{"encoder_head_dim": 64, "encoder_shared_expert": false, "beta1": 0.95, "max_precond_dim": 1024, "one_sided": false, "epochs": 42.6}
Rows from block 9 of the audio encoder of a small encoder-decoder audio transcriber, named by matrix and row number. Rows with one number within an expert belong to one neuron, the router's apart. Each number is 128 + 24 x the weight over its row's rms, rounded and kept within 0 to 255. All counts start at 0.
Before each expert's rows are labels from the 100 clips, of 14848, where the router gives the expert most weight on average: "top examples" is what is common among them. Only what is clearly more common there than usual is listed. The data: babble in 24 made-up languages, each with its own sounds, syllables and stress or tones, from a formant synthesiser.
# router: router (encoder.blocks.9.mlp.router.weight, 4x192, trained with AdamW), inputs 64-127
# gate: expert gate (encoder.blocks.9.mlp.gate, 4x192x192), inputs 64-127
# up: expert up (encoder.blocks.9.mlp.up, 4x192x192), inputs 64-127
# down: expert down (encoder.blocks.9.mlp.down, 4x192x192, transposed), outputs 64-127

# expert 3
top examples: /ç/; prosody: tones; /y/; /ɔɪ/
router.3 [130 137 140 103 112 116 149 215 106 142 131 134 129 100 183 128 121 124 132 101 155 144 116 116 155 181 145  95 163 117 159 163 119 126 171 125 139 144 151 120 109 130 130 149 137 136  91 123 114 121 120 124 176 117 106 172 134 148 139  78 133  78 126 125]
gate.11 [129 127 103 123 110 122 133 139 110 121 145 149 114  89 141 163  89 138 100 173 144 178 169 127 145 141 136 124 154 124 180 160  94 103 168 127 152 101 118 134 139  95 133 141 119 121 122 109 143 117 165 115 157  94 112 123 113 118 122 162 127 166 111 136]
up.11 [141 120 137 104 155 104 156 101 151 126 164 118 131 122 139 156 122 103 126 108 152 137 135 150 131 140 135  83 141 106 140 109 118 145 160 125 107 125 127 111 110 129 113  75 103 158 133  98 153 117 140 105 115 106 154  92 102  94 105 139  90 131 147 101]
down.11 [138 110 105 141 110 144 130 121 107  95 163  89 106 147 176 155 135 101 114  99 109 145 105 165 144 156 142 100 140 105 157 108 138  91  94  58  90 156 122  95 112 125  82 117 117 149 117 122 127 152 157 141 118 161 104 153 109 132 166 155  98 174 130 168]
gate.12 [110 130 148 136 139 131 111 112 167 100 128 124 102 170 107 131 126 106 126 106 136 119 124 137 101 137 137 134 103 146 179  76 137 135 176 131 141 144 157 117 140 206 140 125 136 123 174 146  76 114 144 136 165 121 124 154 151 148 133 115 151 126 141 147]
up.12 [119 108 110 117 137 119 117 124  79 110  78 149 118 119 131 141  85  88 128  89 117 127 153 112 123 121 136 102 117 128 162 132 132 111 130 133 129 150  91 145 108 115 119 142  96 109  81 184  85  94 109 123 121  83 157 147 119 116 147 135 127 145 131 147]
down.12 [102 145 122 115  76 151 169 175  80 140 135 139 155 126 163  85 140 161  92 189 121 136  87 151 114 121 125 108 143 103 166 120 119 191 143 164 122  85 121 119 115 157 167 157  87 115 152 149 104 104 151  78 107  81 138 118 144 128 106 132 125 103 113 150]
gate.13 [127 164 125  98 112 128 107 156 135  82 148 103 157 139 139 113 167 150 124 130 142 140 134 101  70 100 127 143 116  87 137 124 167 136 107 138  97 121 138 125 122 145 116  98 111 137 103 141 147 156 114  55 135 113 104 121 122 133 164 139 105 156 136 153]
up.13 [107  72 100 164 148 112 140 104 113 125 117 161 157 117 107  92 113  78 115 160 140 108 150 140 159 112  98  69 140 191 116 132 111 129  99 117 131 143 123 132 109 147 121 143 113 121 183 143 104 127 154 169 135 141 126 156 160 163 116 108 125 115 137 139]
down.13 [119 107 110 142 134 133 151 112  92 160 156 144  88 118 157 129 134 131  96 174 183 176 129 104 140 143 165 129 176 115 145 152 158 164 150 106 118 107 146 141 100 178 113  86 165 132 130  99 166 182 145 125 103 132 150 123 106 149  86 107 140 113 133 131]
gate.14 [159 148 126 102 169  87 105 149 133  90 143 140 127 199 150 134 139 112 120 134 126 150 113 101 164 143 135  99 132 142 124 157  81 128 112 127 154 158 133 148 147  94 112 162 147 185 130  89 153 110  96 121 128 136  53 126 116 123 135  80 106  93 119 128]
up.14 [132 158 127 126 138 133 125 106  91 180 156 151 172  70 122 165 157 107  93 111 128 132 113 132 112 182 122 120 116 100 140 138 140 116 140 110 130 136 110 124 144 144 151 216 122 182 137 133 104 117 125 128 160  78 134 117 148 135 157 158 156 142 134 158]
down.14 [146 120 112 157 176  93 125 133 125 143 156 120 154 156 140 145 126 139 107  93 142 160 169 109 149 138 115 128 104  89 126 169 118 183 124 167 146 141 127 117 133 104 135 104 105 131 151 112 174 131 161 140 178 115 131 114 141 155 142 147 139 150 147 144]
gate.15 [ 82 170  95 104 114 119 174 125 119 106  86 104 137 162 104 116 146 129 125 130 140 101  73 101 169 149 156 121 142 168 117 101 144 144 126 121 134 122 131 157  99 137 147 118 113 141 124 140 149  95 135 103 147 130  96 122 102 122 154 118 113 134 148  96]
up.15 [197  63 153 147 145 136 103 113 132 162 168 150 121 118 148 141 138 118 130 120 121 151 184 120 120 131 115 123 102  91 143 125 129 117 122 133 112 143 151  89 157 131 116 134 156 135 134 112 116 145 142 115 111 116 174  93 162 111 105 128 155 124 106 168]
down.15 [174 156 150 136 144  79 115 120 137 115 141 151 134  97 151 125  95 135 134 123 133 115 173 101 141 115 122 106 112 161 108 121 131 168 120 193 135 163 174 140 196 125 127 128 128 106 156 150 113 132 130 113 124 151 105 122 137 141 149 117 154 158 157 171]
gate.16 [122 106 133 148 161 155 142 138 157 127 127 175 119 166 162 177 136 137 136 144 143 184  94 146 145 130  97 115 121 175 112 151 114 117 140 123  81 134 171 157 150 102 114  74 164  91 150 148 132 118 119 108 128  96 136 140 144 142 127  91 127 100 126  87]
up.16 [141 173 171 153 139 112 120 137 140  87  89 148  85 172 105 139 109 131 171 161 123 163  96 162  99 114 100 102  99 104 111  88 126 107 119 152  98 136 140 141 147 113 141 134 141 115 136 115 121 141 119 113 142  83 120 112 149 142 121 125 119 110 152 118]
down.16 [119 162 140  95 122 130 165 131 132  86 138 157 115 173 111 128  83  79 149 139 107 167 143 175 115 121 121 127 130 133 106  88 123  87 142 160 117 145  96 130 134 124 153 158 127 128 107 140 101 158 138 151 134  80 140 125 144  91 162 145 118 145  84 115]
gate.17 [117 134 136 126 133 129 146 136 144 159 144 124 151 133 172 124 145 154 136 129 137 115 156 143 128 194 177 147 172 196 156 131 101 145 124 116 142 171 125 112 124 148 159 112 138 107 126 131 170 119 126 157 122 140 149 110 103 133 139 113 118 117 174 149]
up.17 [147 142 121 123 125 164 154 129 111 137 142 100 131 113  89 149 124  94 128 135 116 150 102 135 144  77 123  80 113  99 107 153 160  95 112 160 115  96 119 158 153 109 128 145 113 169 115  87 113 127 146 126 130 136 113 120 131 136 102 158 121 113 109  71]
down.17 [112 114 124 157 152 126 116 154 135 122 124 159  85 156 105 168 118 136 147 130 109 119  98 147 139 183 117 148 109 155 114 153 127  93 171 126 160 145  95 146 113 145 107 162 109 126 115 185 109 133 156 102 172 124 132 154  82 160  97  87 167 142 108 111]
gate.18 [145 122 140 100 135 124 117 140 190 167 200 132 145 113 153 125 153 122 160 126 152 107 134 119 131 152 112  84 132 118 147  78 142 119 148 143 165 107 113 105  94 133 137 163 148  78 108  95  95 124 152 130 143 119 142 102  90 137 125 112 104 122 117 160]
up.18 [129 111 114 158 115 126 153 114  74  85  63 127 116 120 136 134 127 126 116 113 121 168 116 126 117 104 167 165 125 124 118 174 109 137 117 125  92 158 138 137 155 124 123 124  96 164 133 161 136 124 116 113 108 152 124 165 140 116 131 125 160 129 145  84]
down.18 [108  99 118 116 151 121 176 109 116 117  94 127 117 158 104 129 129 163 140 149 129 128 121 116  96 139 120 163 130 162 115 148 139 115 132 143 118 137 156 118 130  80 147  99 118 181 134 172  77 143 115 149  90 165 150 127 172 120 114 175 146 137 120 123]

# expert 1
top examples: /ɑ/; /u/; thin (high-pass); /r/
router.1 [109 114 125 177 151 130 120 100 116 108 117 140 135 138 119 142 117 104 122 122 104 112  84 149 102  80 132 150 106 124 106 133 126 141  82 135 111  57 122 163 111 150 147  81 132 142 139 136  98 144 112  94 125 141 114 151 123 130 154 126 119 111 124  77]
gate.0 [130 134  99  90 145 110 104 111 131 148 156 106  96 108 107 165 125 152  90 132  94 118 116 159 121 124 146 131 111 105 112 120 139 136 130 140  81  99 128 103 109 102 104 104  84  83 134 120 135 130 144 126 143 115 119 118 137 109 117 161 125 178 132 123]
up.0 [128 135  91 112 143 148 112 137 140 127 144  84 106 112  83 167 123 169  92 127 111  87  95 156 129 112 155 136 109 140 145 129 154 128 139 138  83  84 135  92 113 112 112 122  89  83 140 122 105 124 174 123 141 104 135 117 123 120  99 145 131 170 148 105]
down.0 [137 136  86 111  98 139 122 113 124 135 199 119 122 102 130 106 170 143 104  99 140 102  97 145 166 182 133 116 175 109 123 109 138 144 119 124  77 144 109 121 123 117 128 129 158 155 110 126 110 124  84 133  98 145 108 102 123 160 153 106 137 151  81 147]
gate.1 [144 125 142 134 114 135 149 128  82 132  83 128 181 141 127 122 131 133 183 132 126 155 112 104 113 140 105 110 108 125 148  95 151 112 137 105 130  55 116 119 158 144 133 121 152 109 132  87 111 172 122 141 106 114 132  71 114 140  85 103  86  94 117 120]
up.1 [ 98 106 124 118 165  79 108 139 120 120 168 122 141 121 103 118 122 161 133 118  76  97  95 122 144 114  92 138 108 128 103 130 147 160 117  98 144 121 152 121 140  94 119 101 145 147 101 123 115 137 159 127 164 134 110 154 125 151 108 126 139 166 132 165]
down.1 [121 182 113 113 132  91 116 131 117  95 130 109 145 109 142 116 107 124 144 146 144  81 157 150 125 152 124 132 100 132 117 119 135 131 101 155 104 153 140 128 108 113 109 128 199 181  99 151 124 148 140 128 143 112 104 129  93 137 135 171 127 167 122 158]
gate.2 [155 113  95 154 123 108 151 149  95 103 162 117 120 135 106 132 151 130 141 114 113 124 142 107 108  82 129  98 130 169 154 126 136 107 148 170 137 112  79 114 110 132 122 142 109 142 143 134 130 163 111 128 141 112 148 129 162 113 125 116 102 138  81 141]
up.2 [165 138 100 146 137  90 142 107 105  99 157 145 135 150 108 137 134 145 150 107 116 120 134 102 131 123 130 124 113 185 137 147 144  69 166 140 132 114  68 106 115 114 132 161 161 125 127 132 123 105 133 133 153  94 116 120 118 115 133 108 127 137 118 145]
down.2 [159 139 166 134 136 132 131 154 138 147 111 139 127 156 153 117 122 141 143 108 145 154  94 147 139  88  77  94 163 156 113 160 119 129 108 124 122 129 118 108 155 103 137 133 152  99 129  90 163  83 148  74 153 123 142 159 136 155  85 132 113 124 100 124]
gate.3 [ 87 132 124 108 148 177 109 144 173 144  84 129  90 155 153 121 120 153 140 159 119 120 134 112 154 132 132 139 119 164 127 153 127 109 113 147 123 104 151 158 137 130 160 123 147 148 214 132  99 143 153 140  94 119 143 135 114 132 128 142  79 125 153 107]
up.3 [143 136  91 112 157 125 132 147 132  88 102 128 156 147 131 141  90 128 131 132 134 119 115 145 153 101 134 124  88 122 113 119 122 105 152 169 132 123  79 145 150 102  78 137  81 129  80 120 107  93 142 140 126 142  88 136 112 128 100 112 115 136 117 117]
down.3 [135 108 103 107  71 137 129  97 115 121  91 164 118 111 133 120 168 170 131 150 111 128 173 131 160 129 144  99 146  99 146 148 115  98  58 159 125  80 114 107 167  99 105 134 140 133  74 108 107 147 135 125 111 111 108 128 124 132 145 173 139 140 108  85]
gate.4 [126 141 100 132 127 136 123  69 137 165 132 149 148 133 154 108 142 135 138 119 163 124  68 101 184 141 169 124 102 107 142 113 102 107 138 130 156 123 138 128 169 110 136 152 110 134 117 143 114 157 141 101 110 134 175 137  73 138 128 142 141 110  97 125]
up.4 [109 131 133 135 124 156 139 108 146 114 135 186  99 156 144  93 104 110 169 130 168  97  89  64 176 138 146 116 136 143 121 154 115  95 178 157 128 111 103 114 135 130 142 148 129 174 144 110 124 110 160  98 111 107 210 140  96 156 145 147 132  79  96 115]
down.4 [135 146 109 156 123 116 108 105 124 129 128 107 154 137 168 119 131 132 132  90 114 139  98 142 105 189 159  96  80 121 176  92 150 147 107 116 163 155  85 139 142 113 107 120  86 108 116 117 127 126 126 107 131 165 106 119 164 109 136 110 148  99 147 117]
gate.5 [112 145 123 137 125  87 125 134 118 127 168 113  87 117 140  87 127 125 118 104 123 109 133 116 135 116 100 108  79  99 122 129 127 173 125 139 139 144 108 126  77 147  81 147 124  99 139 130 116 158 114  91 103 129 130 115  95 124 164  74 128 115 141 109]
up.5 [150 115 134 123 129 165 148 112 152 132  93 126 164 132 120 166 129 122 154 157 107 157 133 141 123 124 160 154 186 152 131 122 127  90 139 128  92 107 147 120 168 108 169 104 130 146 103 138 133 107 161 161 143 128 124 129 148 135 106 186 122 126 113 139]
down.5 [134 102 119 115 171 133 111 129 114  82 108 122 165 133 116 129 129 131 116 150 175 140 121 109 164 134 120 155 170 171 145 173 128 112  95 165 132 159 175 106 112 114 168  88 148 137  87 101 138 152 120 171  81 153 148 175 100 120 149 148 130 114 132  92]
gate.6 [119 118 146 100 118  99 101 145 151 112 156 145 126 161 142 135  95  89 150 146 128 120 112 117 124 139 114 152 175 128 167 116 127 145 174 139 114 196 152 134 190 139 113 126 160 183 136 121 111 154 122 163 122 101 113  92 155 161 138 136 108 159 101 100]
up.6 [121 139  85 158 138 138 140 125 116 146 120 129 130 120 135 111 132 171 106 130 140 143 148 126 149 112 163 111  69 140 110 151 128 123  80 110 151  68 101 131  54 118 145 136  88  91 122 125 128 112 127  89 134 186 131 124  83 119 109 123 162  89 150 163]
down.6 [156 127 131 154 163 119 151 132 103 159 103 129 138 110 124 146 165 134 120 154 130 116 148 136  89  98 171  98 131 137 131 118 128 133 114 161 154 101 124 140 120  83 142 144 134 100  90 131 108 110 169 126 148 148 100 125 157 138  94 146 105 142 166 137]
gate.7 [135 105  89 149 180 112  90  91 150 123 106 107 114 105 111  93 150 165 145 138 111 143 130 117  85  82 132 105 123 168 119 155 108 128  85 143 116  93 143 150 107 159  99 105 123 148 135 111 118 137 121 124 152 111 149 123 109 158 147 118 144 125 138 178]
up.7 [137 118 146 120  92 133 158 132 104 124 147 138 148 135 154 169  92  92 121 132 151  72 106 125 165 182 118 110 137 118  99 124 118 131 143 111 126 173 144  91 177 117 146 149 119  92 106 134 117 116 115 170  91 142 141 134 152 130  91 157  81 137 106  62]
down.7 [ 99 104 137 137 142 109 162 156 161  95 126 134 191 151  92 168 113 114 123 113 140 131 105 136 142 150 136 119 104 101 151 115 131 105 103 101 148 166 150 117 116 158 117 118 108 148 162 121 136 115 151 159 146 149 164 135 137 116  97  96 182 137 145  99]

# expert 0
top examples: /æ/; prosody: stress on last syllables; /ǃ/
router.0 [128 126 153 112 122 103 116 128 137 154  67 123 124 137 123 105 101 117 142 104 135 124 140 145 149 122 113 152 128 111  92  91 129 148 158 169 139 145 139 118 166 143 125 147 121 133 130 114 151 150 196 174 124 170 140 169 138  65 119 165  92 144  91 126]
gate.11 [ 73 122  89 151  97 152 102 100 179 140  89 166 116  87 118 160 104 117 106 121 127 105 137 112 105 152 139 139 120 162 129 136 143 141 112 177 112 127 144 136 102 142  86 116 112 138 110 125 126 126 124 135 127 147 135 107 116 106 151 171 153 142 138 112]
up.11 [181 120 183 116 167  93 146 131  99 137 133 107 139 138 184 130 116 156 149 172 135 150 148 139 141 129 120 142 157 159 132 116 146 115 160 106 135 134 109 116 122 116 129 140 136 113 111 124 130 144 110 146 149  87 141 141 116 151  93  97  91  97 133 155]
down.11 [121 149 115 146 165 129 100 108 129 138 126 148 151 102 105 192 119 147 159 122  94 137 146 102 130 151 115 108 112 153 121  76 116 114 136 155 119 175 155 115 119 150 144 119 120 134 116 117 104 122 165  89 118 131 147 108 127  66 152 121 142  91 108 153]
gate.12 [130 115 150 143 122 123 109 171 152 100 118 129  90 103 139 133 126 144 125 127 119 129 107 108 107 111 172 107 126 135 131 158 131  80 130 168 127 155 120 121  92 125 182 135 102 126 144 144  95 149 130 126 116 140 126 119 128 107 158 119 149 108  83 146]
up.12 [124 123 107 154 123 132 130 190 107 102 119 103 120 129 120 125 118 124  93 123 154 170 120  84 150 143 168 122 147 123 161 166 133  78 129 146 151 146  97 139  87 100 160 196 142 156 173 137 112  88 141  99 143 132 129 130 127 101 157 128  88 106 105 122]
down.12 [153 125 153 115 120 136 109 174 114  85 118 119 147 129 109 120 142 139 120 134 139 139 142  98 157 160  82 150 143 124 141 142  83 149 162 114 101 163 107 109 118 150 116 144 113 149 113 102 110 111 130 138 144 113 155 151 167 137 131 110 175 116 190 145]
gate.13 [139  91 160 110 144 139 108 105 150  78 145 152 109 137 118 164 118 125 145 117 117 141 141 133 142 117 100 166 120 131 144 108 109 127 141 110 124 135 133 141 117 179 138 171  87 163  95 112 122 120  88  87 117 116 110 151 138 156 106 166 104 133 134 130]
up.13 [158 158 133 121 133 114 136 144 125 125 136 135 122  85 151  85 117 117  94 137 122 110 120 116 131 120 169 113 139 104 135 121 119 131  92 176 142 116 102 161  96 111 170 123 130 101 156 125 109 144 138 127 100 161 138 114 126 142 161  96 142 114 148 111]
down.13 [136 148 107 115 112 151  82 121  75 125 105 175 104 123 114  94 119 138 100 139 136 130  86 127 128 137 140 117  99 131  94 146 125  98  88 121 121 141 131  70  87 132 154 138 143  93 154 123 176 116 153 136 149 150 127 144 142 118 126 118 142 175 153 151]
gate.14 [110 110 113 125 128 125  98 165 137 158 134 120 133 149 133 121 126 148 142  77 124 152 131 156  97 109 116 169 142 154  83  98 111 128 135 151 115 131 136 132 113  89  51 135 125  93 130 132 127  94 155  88 113 111 118 131  95 143  81 131 122 101 130 136]
up.14 [130 107 176 111 130 132 135 154 144  99 110 145 137 153 136 134 135 130 120  89 127 111 135 124 106 125  95 161 145 108  86 114 121 154 131 156  98 170 131 150 156 143 107 110 129 125 123 118 166  90 120 110 145 119 173 120 141 134 122 138 136  90 166 136]
down.14 [137  98  79 106 136 152 118 119 126 140 171 111 113 142 178 124 186 153 154 145 138 149 174 127 121 133 134 136 126 114 142 147 147 137 157 178 132 190 110 177 152  89 114 141  91 115 119 122  94 115 143  84 148 140 169 146 133  96 128 128 125  69 109 144]
gate.15 [152 116 145 114 121 109 128 149 130 112 150 150 136 137 116 133 130 127 122  99 118 106 141  91 106 109  85 127 108 118  81 154 131 173  84 143 120 141 172 149 122 134 135 184 166 138 133  98 116 137 118 134  96 131  82 117 123  99 110 128 160 130 127 119]
up.15 [102 160 137 142 121 171 113 106 117 134 109 120 115 132 145 116 109 125 135 122 121 132 115 147 136 134 178 148 127 121 184 104 130  88 178 123 152 128  92  94 143 142 108  58  96 134 133 154 161 120 128 116 165 131 149 124 108 152 154 130  99 145 133 141]
down.15 [108 154  95 148 140 141  85 151 123 173 120 145 127 103  92 116 152 132 160 138 138 127 117 154 133 135 160 138 150 109 113  87 143 132 150 149 110 135 140 116  81  95 111 110  98 129 121 160 143 129 138  91 148 112 159 156 158 147 136 106 143 171 131 165]
gate.16 [147 117 147 102  66 184 155 101 150 159 129 174 106 138 100 145 158 106 133 159  85 113 111 119 102 125  98  96 139 147 121 114 137 169 168 141 106 124 141 124 158 145 141 103 163 115 175 118 108 138 123  89 151 129  92 106 107 131 117 132 133 105  96 124]
up.16 [139 133 103 105 180 101  93 131 109 147 149 150 185 151 134 116 116 159 133 147 165 159 172 160 135 172 173 130 112 121 143 119 132 104 111 132 149 111 115 137 127 106 120 175 118 172 105 126 161  89 104 143 141 179 130 144  99 129 144  76 127 159 170  73]
down.16 [126 143 105 157 127 110 141 109 106 143  86 112 151 166 146 136 125 174  82 153  87 187 112 167 116 160 147 108 110 111 141 121  97 112 132 117 105 120 159 134 131 109 120 157 157 163 141 125 112 101 130 143 105 174 131 139  65 123 101 149 113 116 145  85]
gate.17 [144 117 142 120 126 151 163 204 151 104 122 119 153 116 145  97 133 133 133 165 184 134  65 182  98 139 143 199 114 102 157 141 120  85 136 152 163 145 107  99 127 120 119 159 129 146 120 155 133 120 140 110 108 123 121 103 156 116 142 172 119  87 135 173]
up.17 [112 160 120 127 126 141 138 119  85 102 152 113 106  91  92 123 102 110 128  85 133 144 132 108 131 115 117  41  95 100 137 143  91 115 134 137  81 144 163 148 155 161 105 137 157 138 124  99 152 142 117 122 150 145 157 148 153 130 117 146 134 127 127 141]
down.17 [139 135 135  97 133 130 117  89 118 143 107 118 142 155 107 157 155 109 130 117 100  91 140 121 111 115 138 124 132 107 114 147 148  93 135  72 154 127 154  83 150 158 163 109 145  68 117  72 112 119  92 151 129  97 128 127 152 124 128 132 130 161 141 153]
gate.18 [128 133 147 141 119 125 160 167 140  88 116 125  77 149 135 101 117 119 138 111 110 118 115 110 149 147 135 111 142  97 110  99 119 181 115 152 149 168 134 111 145 180 128 153 145 116 117 104 150 101 160 102  88 108 131 121 123  82  75 186 117 151 142  99]
up.18 [139 154 129 118 130  95  96 110 110 154 148 155 112  85 116 118 126 163 142 115 119 185  88 120 172  85 118 141 111 110 106 122 178 107 121 138 117 118 123 153 183 146 130 172  96 132 152 117 146 105 130 169 131 147 124 154 106 119 134  94 165 135  94 155]
down.18 [151 142 103 106 144 143 135 129 112 104 122 102 174 175 128 125 119 154 159 141 122 117 123 165 132 135 132  77 146 168 129 184  95 104 111 117  76 162 108 135 158 119 161 152 151 105 152 138 123 132  85 121 114  82 123 109  92 140 142 162 113 110 167  99]

# expert 2
top examples: prosody: stress on first syllables; /aʊ/; /ɑ̃/; /h/
router.2 [150 155  99 129 117 108 112 141  92 131 118 100 158 128 113 172 166 131 105 176 101 129 117 115 108 149  89 149 104 143 176 138 103 157 147 107 104  81 124 123 101 142 132 138 100 122 136 112 136  83 166 128  97 144 130  94  99  93 155 131 155 115 165 161]
gate.11 [127 138  89 140 135 139 153 145 143 120 156 124 124 142 130 135  83 181 132 124 142 127 118  78 164 139 129 138  64 125 115 142 118 127 149 117  98  95 108 123 115 115 127 104 124 188 130 139 135 118 125 164 156 104  95 136 145 114  94 139 129 116 106  98]
up.11 [139 110 141 157 112 109 132 150  76 124  96 145 142 139 116 140 158  91  89 113  91 141 137 167 140 180 137 103 141 142 101 115 158 122 146 147 139 163 139  77 127 107 154 126 123  73 158 125 175 175 130 163  96 156 101 113 100  98 148 118 127 161 128 131]
down.11 [157 142 108 126 114 117 130 151 201 122 138 116 161 144 107 112 141  97 136  79 152 188 130 144  78 144 165 144  82 133 148 110 129 117 132 147 145 157  76 110 107  63 138 105 124 147 129 128 125  94 123 138 129 129 196 116 132 120 113 139 111 141  89 128]
gate.12 [125 150 106 126 120 118  98 124 135 147 127 109 160 142  94 178 158 143 151 126 134  81  91 132 113 119 143 114 144 110 118 119 114  79 102 167 148 146 104 105 148 173 138 156  90 140 135 125 128 153 134 109 114 136  82 130 179 149  90  90 143 130 115 119]
up.12 [122 145 113 113 104 109 108 122 124 133 121 108 176 159  88 169 149 160 144 148 142  95  98 124 116 124 138 125 141 111 125 132 104  77  95 151 161 113 101  90 145 165 141 147  93 163 138 129 129 168 132 112 107 131  76 140 178 142  95  91 117 142 109 137]
down.12 [129 148 129 138 138 128 124 154 102 136 152  97 160 143 132 133 128  95 106 157 130 162 142 158 135 109  82 165 161  76 169 133 100 115  92 100 130  95 133 105 104 114 128 124 136 102 124 147 163 123 158 137 114 148 142 121 138 122 118 124  93 121  80 124]
gate.13 [129 136 150 138 113 140 135 109  92 117 142 121 148 134 129 124 153 110  93 132 134 145 107 106 120 126 103 127 137 158 186 151 113 112 139 150 143 116  89 175 154 159 116 122 142 160 111 139 162 129 157 117 105 134 133 103 156 143 143 164 142 122 119 147]
up.13 [ 83 147 121 130 132 164 157 164 115 114 150 150 133 163 138 142 158 117 142 158 125 143 136 105 135 143 129 129 151 149 186 132 142 149 124 169 103 122 110 120 135 121 126 108 138 154 104 150 119 145 124 142  89 127 137 119 123 160 111 163  87 123 126 107]
down.13 [ 85 115 126 143 143 140 113  60 130 138 109 120 130  56 111 134 155 139 112 108 127 148 176 129 159 114  96 148  85 116  99  99 160 145 130 143 118 160 152 121 100 157  94 124 122 126  93 155 169 147 123 125 145 136 126 143 147 125 106 116 152 158 152 141]
gate.14 [127 123 124 107 128 154  93 132 150 155 147 134 148 124  92 123 136 143  82 135  99 111  93 126 108 137 126 130 118 150 122 167 149 106 101 137 154 121 132 136 137  79 145 111 133 107 147  89  90 150 128 118  49 150 118 110 118 128 104 111 104 109 124 138]
up.14 [115 118 172 111 101 163  91  95 133 152 171 131 132 126  97 109 127 121 106 114 114  98 124 127 157 115 140 148  77  96 118 162 139 144 119 153 144 107 114 150 147 115 158 102 116 134  80 117 111 137 130 123 106 115 137 100  91 106 123 106 130 159  95 111]
down.14 [157 163 147 119 106 107 147 129 193 117 155 108 147 133 117 138 102 116  96 148 139 130 127 156 109 163 153 140 114 149 104 133  94 113 102 123 132 140 120 135 150 112 113 137 134 123 148 120 128 139 114 145  78 118 147 123 150 142 105 104 144 135 167 122]
gate.15 [131  73 131 136 104 135 140 128 111 152 145 114 106 152 102 150 149 115 115 123 137  85 109  59 162 122 132 118 120 162 116 135 122 129 170  90 106 154 167 163 132 171 163 135 132 151 135  98 110 125 148 147  68 126 102 110 118 127  88 160 145 133 156 112]
up.15 [120  95 144 110  94 135 166 145 101 133  98 101 140 156 129 104 130 106 161 137  93 132 144 140 113 125 105 137 140 144 136 128  99 130 135 122 142 110 156 106 183 113 173 122 126 140 151 128 126 143 158 138 121 163 144 132 151 106 125 126 123 127 160 113]
down.15 [115 109 147 108 133 117 146  99 105 135 155 112  76 156 161 145 128 103 132 120 136 122 133 116 115  94  90 129 100 140 134 125 117 180 125 155 160 113 145  97 144 120 133 145 141 144  86 111 132 126 137 167 126 171 101 179 166 103 140 133 105 128 117 165]
gate.16 [ 90  92 151 101 139 135 132 119 114  91 124 108 121 130 119 118 129 125 117 125 140 129  86  86 115 110 131  89 105  83 116 136 117 148 134 115 126 113 115 127 139 135 140 138 124 135 113 169 126 177 125 133 128 118 138 120 158 134 130 134 132 144 180 147]
up.16 [ 64  90 121  78 136 138 135 131 116 103 154  97 118 161 138  92 157  96 123 111 129 151 109 107 126 105 137 145 115 108 121 173 141 141 133 118 146 151 142 108 143 130 102 133 118 100 130 152 149 183  97 145 125 152 131 166 174 100 152 140 132 139 168 151]
down.16 [128 158 159 121 132 141 152  78 108 151 112 114 117 141  90 151 136 186 140 114  77 129 120 110 136  78  94 118 150 141 138 167 154 109 124 121 116  92 117 174 135 110  84 124 106 164 120 169 144 127 101 130 140 142 141 118  71 106 122 122 111 137  76 157]
gate.17 [174 154 103 167  98 119 137 162 144 146 109 112 118 159 115 136 185 111 119 124 122 113 102 166 149 105 162 134 131 150 108 117 151 111 131 117 112 119 126 112 106 110 183 135 108 105 121 143  84 113 106 156 130 114 142 120 123 116 153 139 103 124 154 144]
up.17 [ 81 106 152  85 165 151 116  96 107 107 152 142 140  94 134 118  74 141 132 117 138 144 142 100 117 159  97 128 126 101 152 134 103 134 126 133 136 127 148 121 154 151  70 108 165 153 146 109 175 135 152 100 123 149 116 131 152 142  94 119 149 139 106 104]
down.17 [121 136 107 135 128 147 134 154  98 120  99 118 144 173 100 167 117 136 124 126 116 137 145 178 134 113  74 134 165 132 121 135 135 146 106 158 142 148 129 175 132 101 136 114 171 132 162 135 133 142 130 140  76 156  86 120 175 146 118 172 160 104 122 128]
gate.18 [132 170  94 128 150 127 123 129  85 120 107 141 138 117 128 129 124 113 104 113 127 133 130  99 156 179 133 154 152 133 151 149 128 104 124 153 112  91 127 133 142 186 127  67 107 177 153 175 122 105 166 133 107 159  89 115 118 129 169 151 140 149 108 141]
up.18 [ 72  89 120 142 117 105 137 127 133 153 107 127 143 139 122 167 107 156 148 163 157 153 150 169 145  93 120 136  95 123 164 131 147 174 159  80 121 162 136 132 166  85 141 152 128 118 100 107 136 150  95 111 110 122 134 122 168 104 126 138 131 139 167 125]
down.18 [132 106 132 131 117 131  98 145 150 100  92  97 109 102 152 149  81 191 143 147 150 108  89 149 119 112 148 132  91 112 145 102 137 112 128 106 131 187 145 188 121  88 147 164 143 136 130 130 109 119 137 125 122 160 118 129 112 139 117 147 118 132  91 126]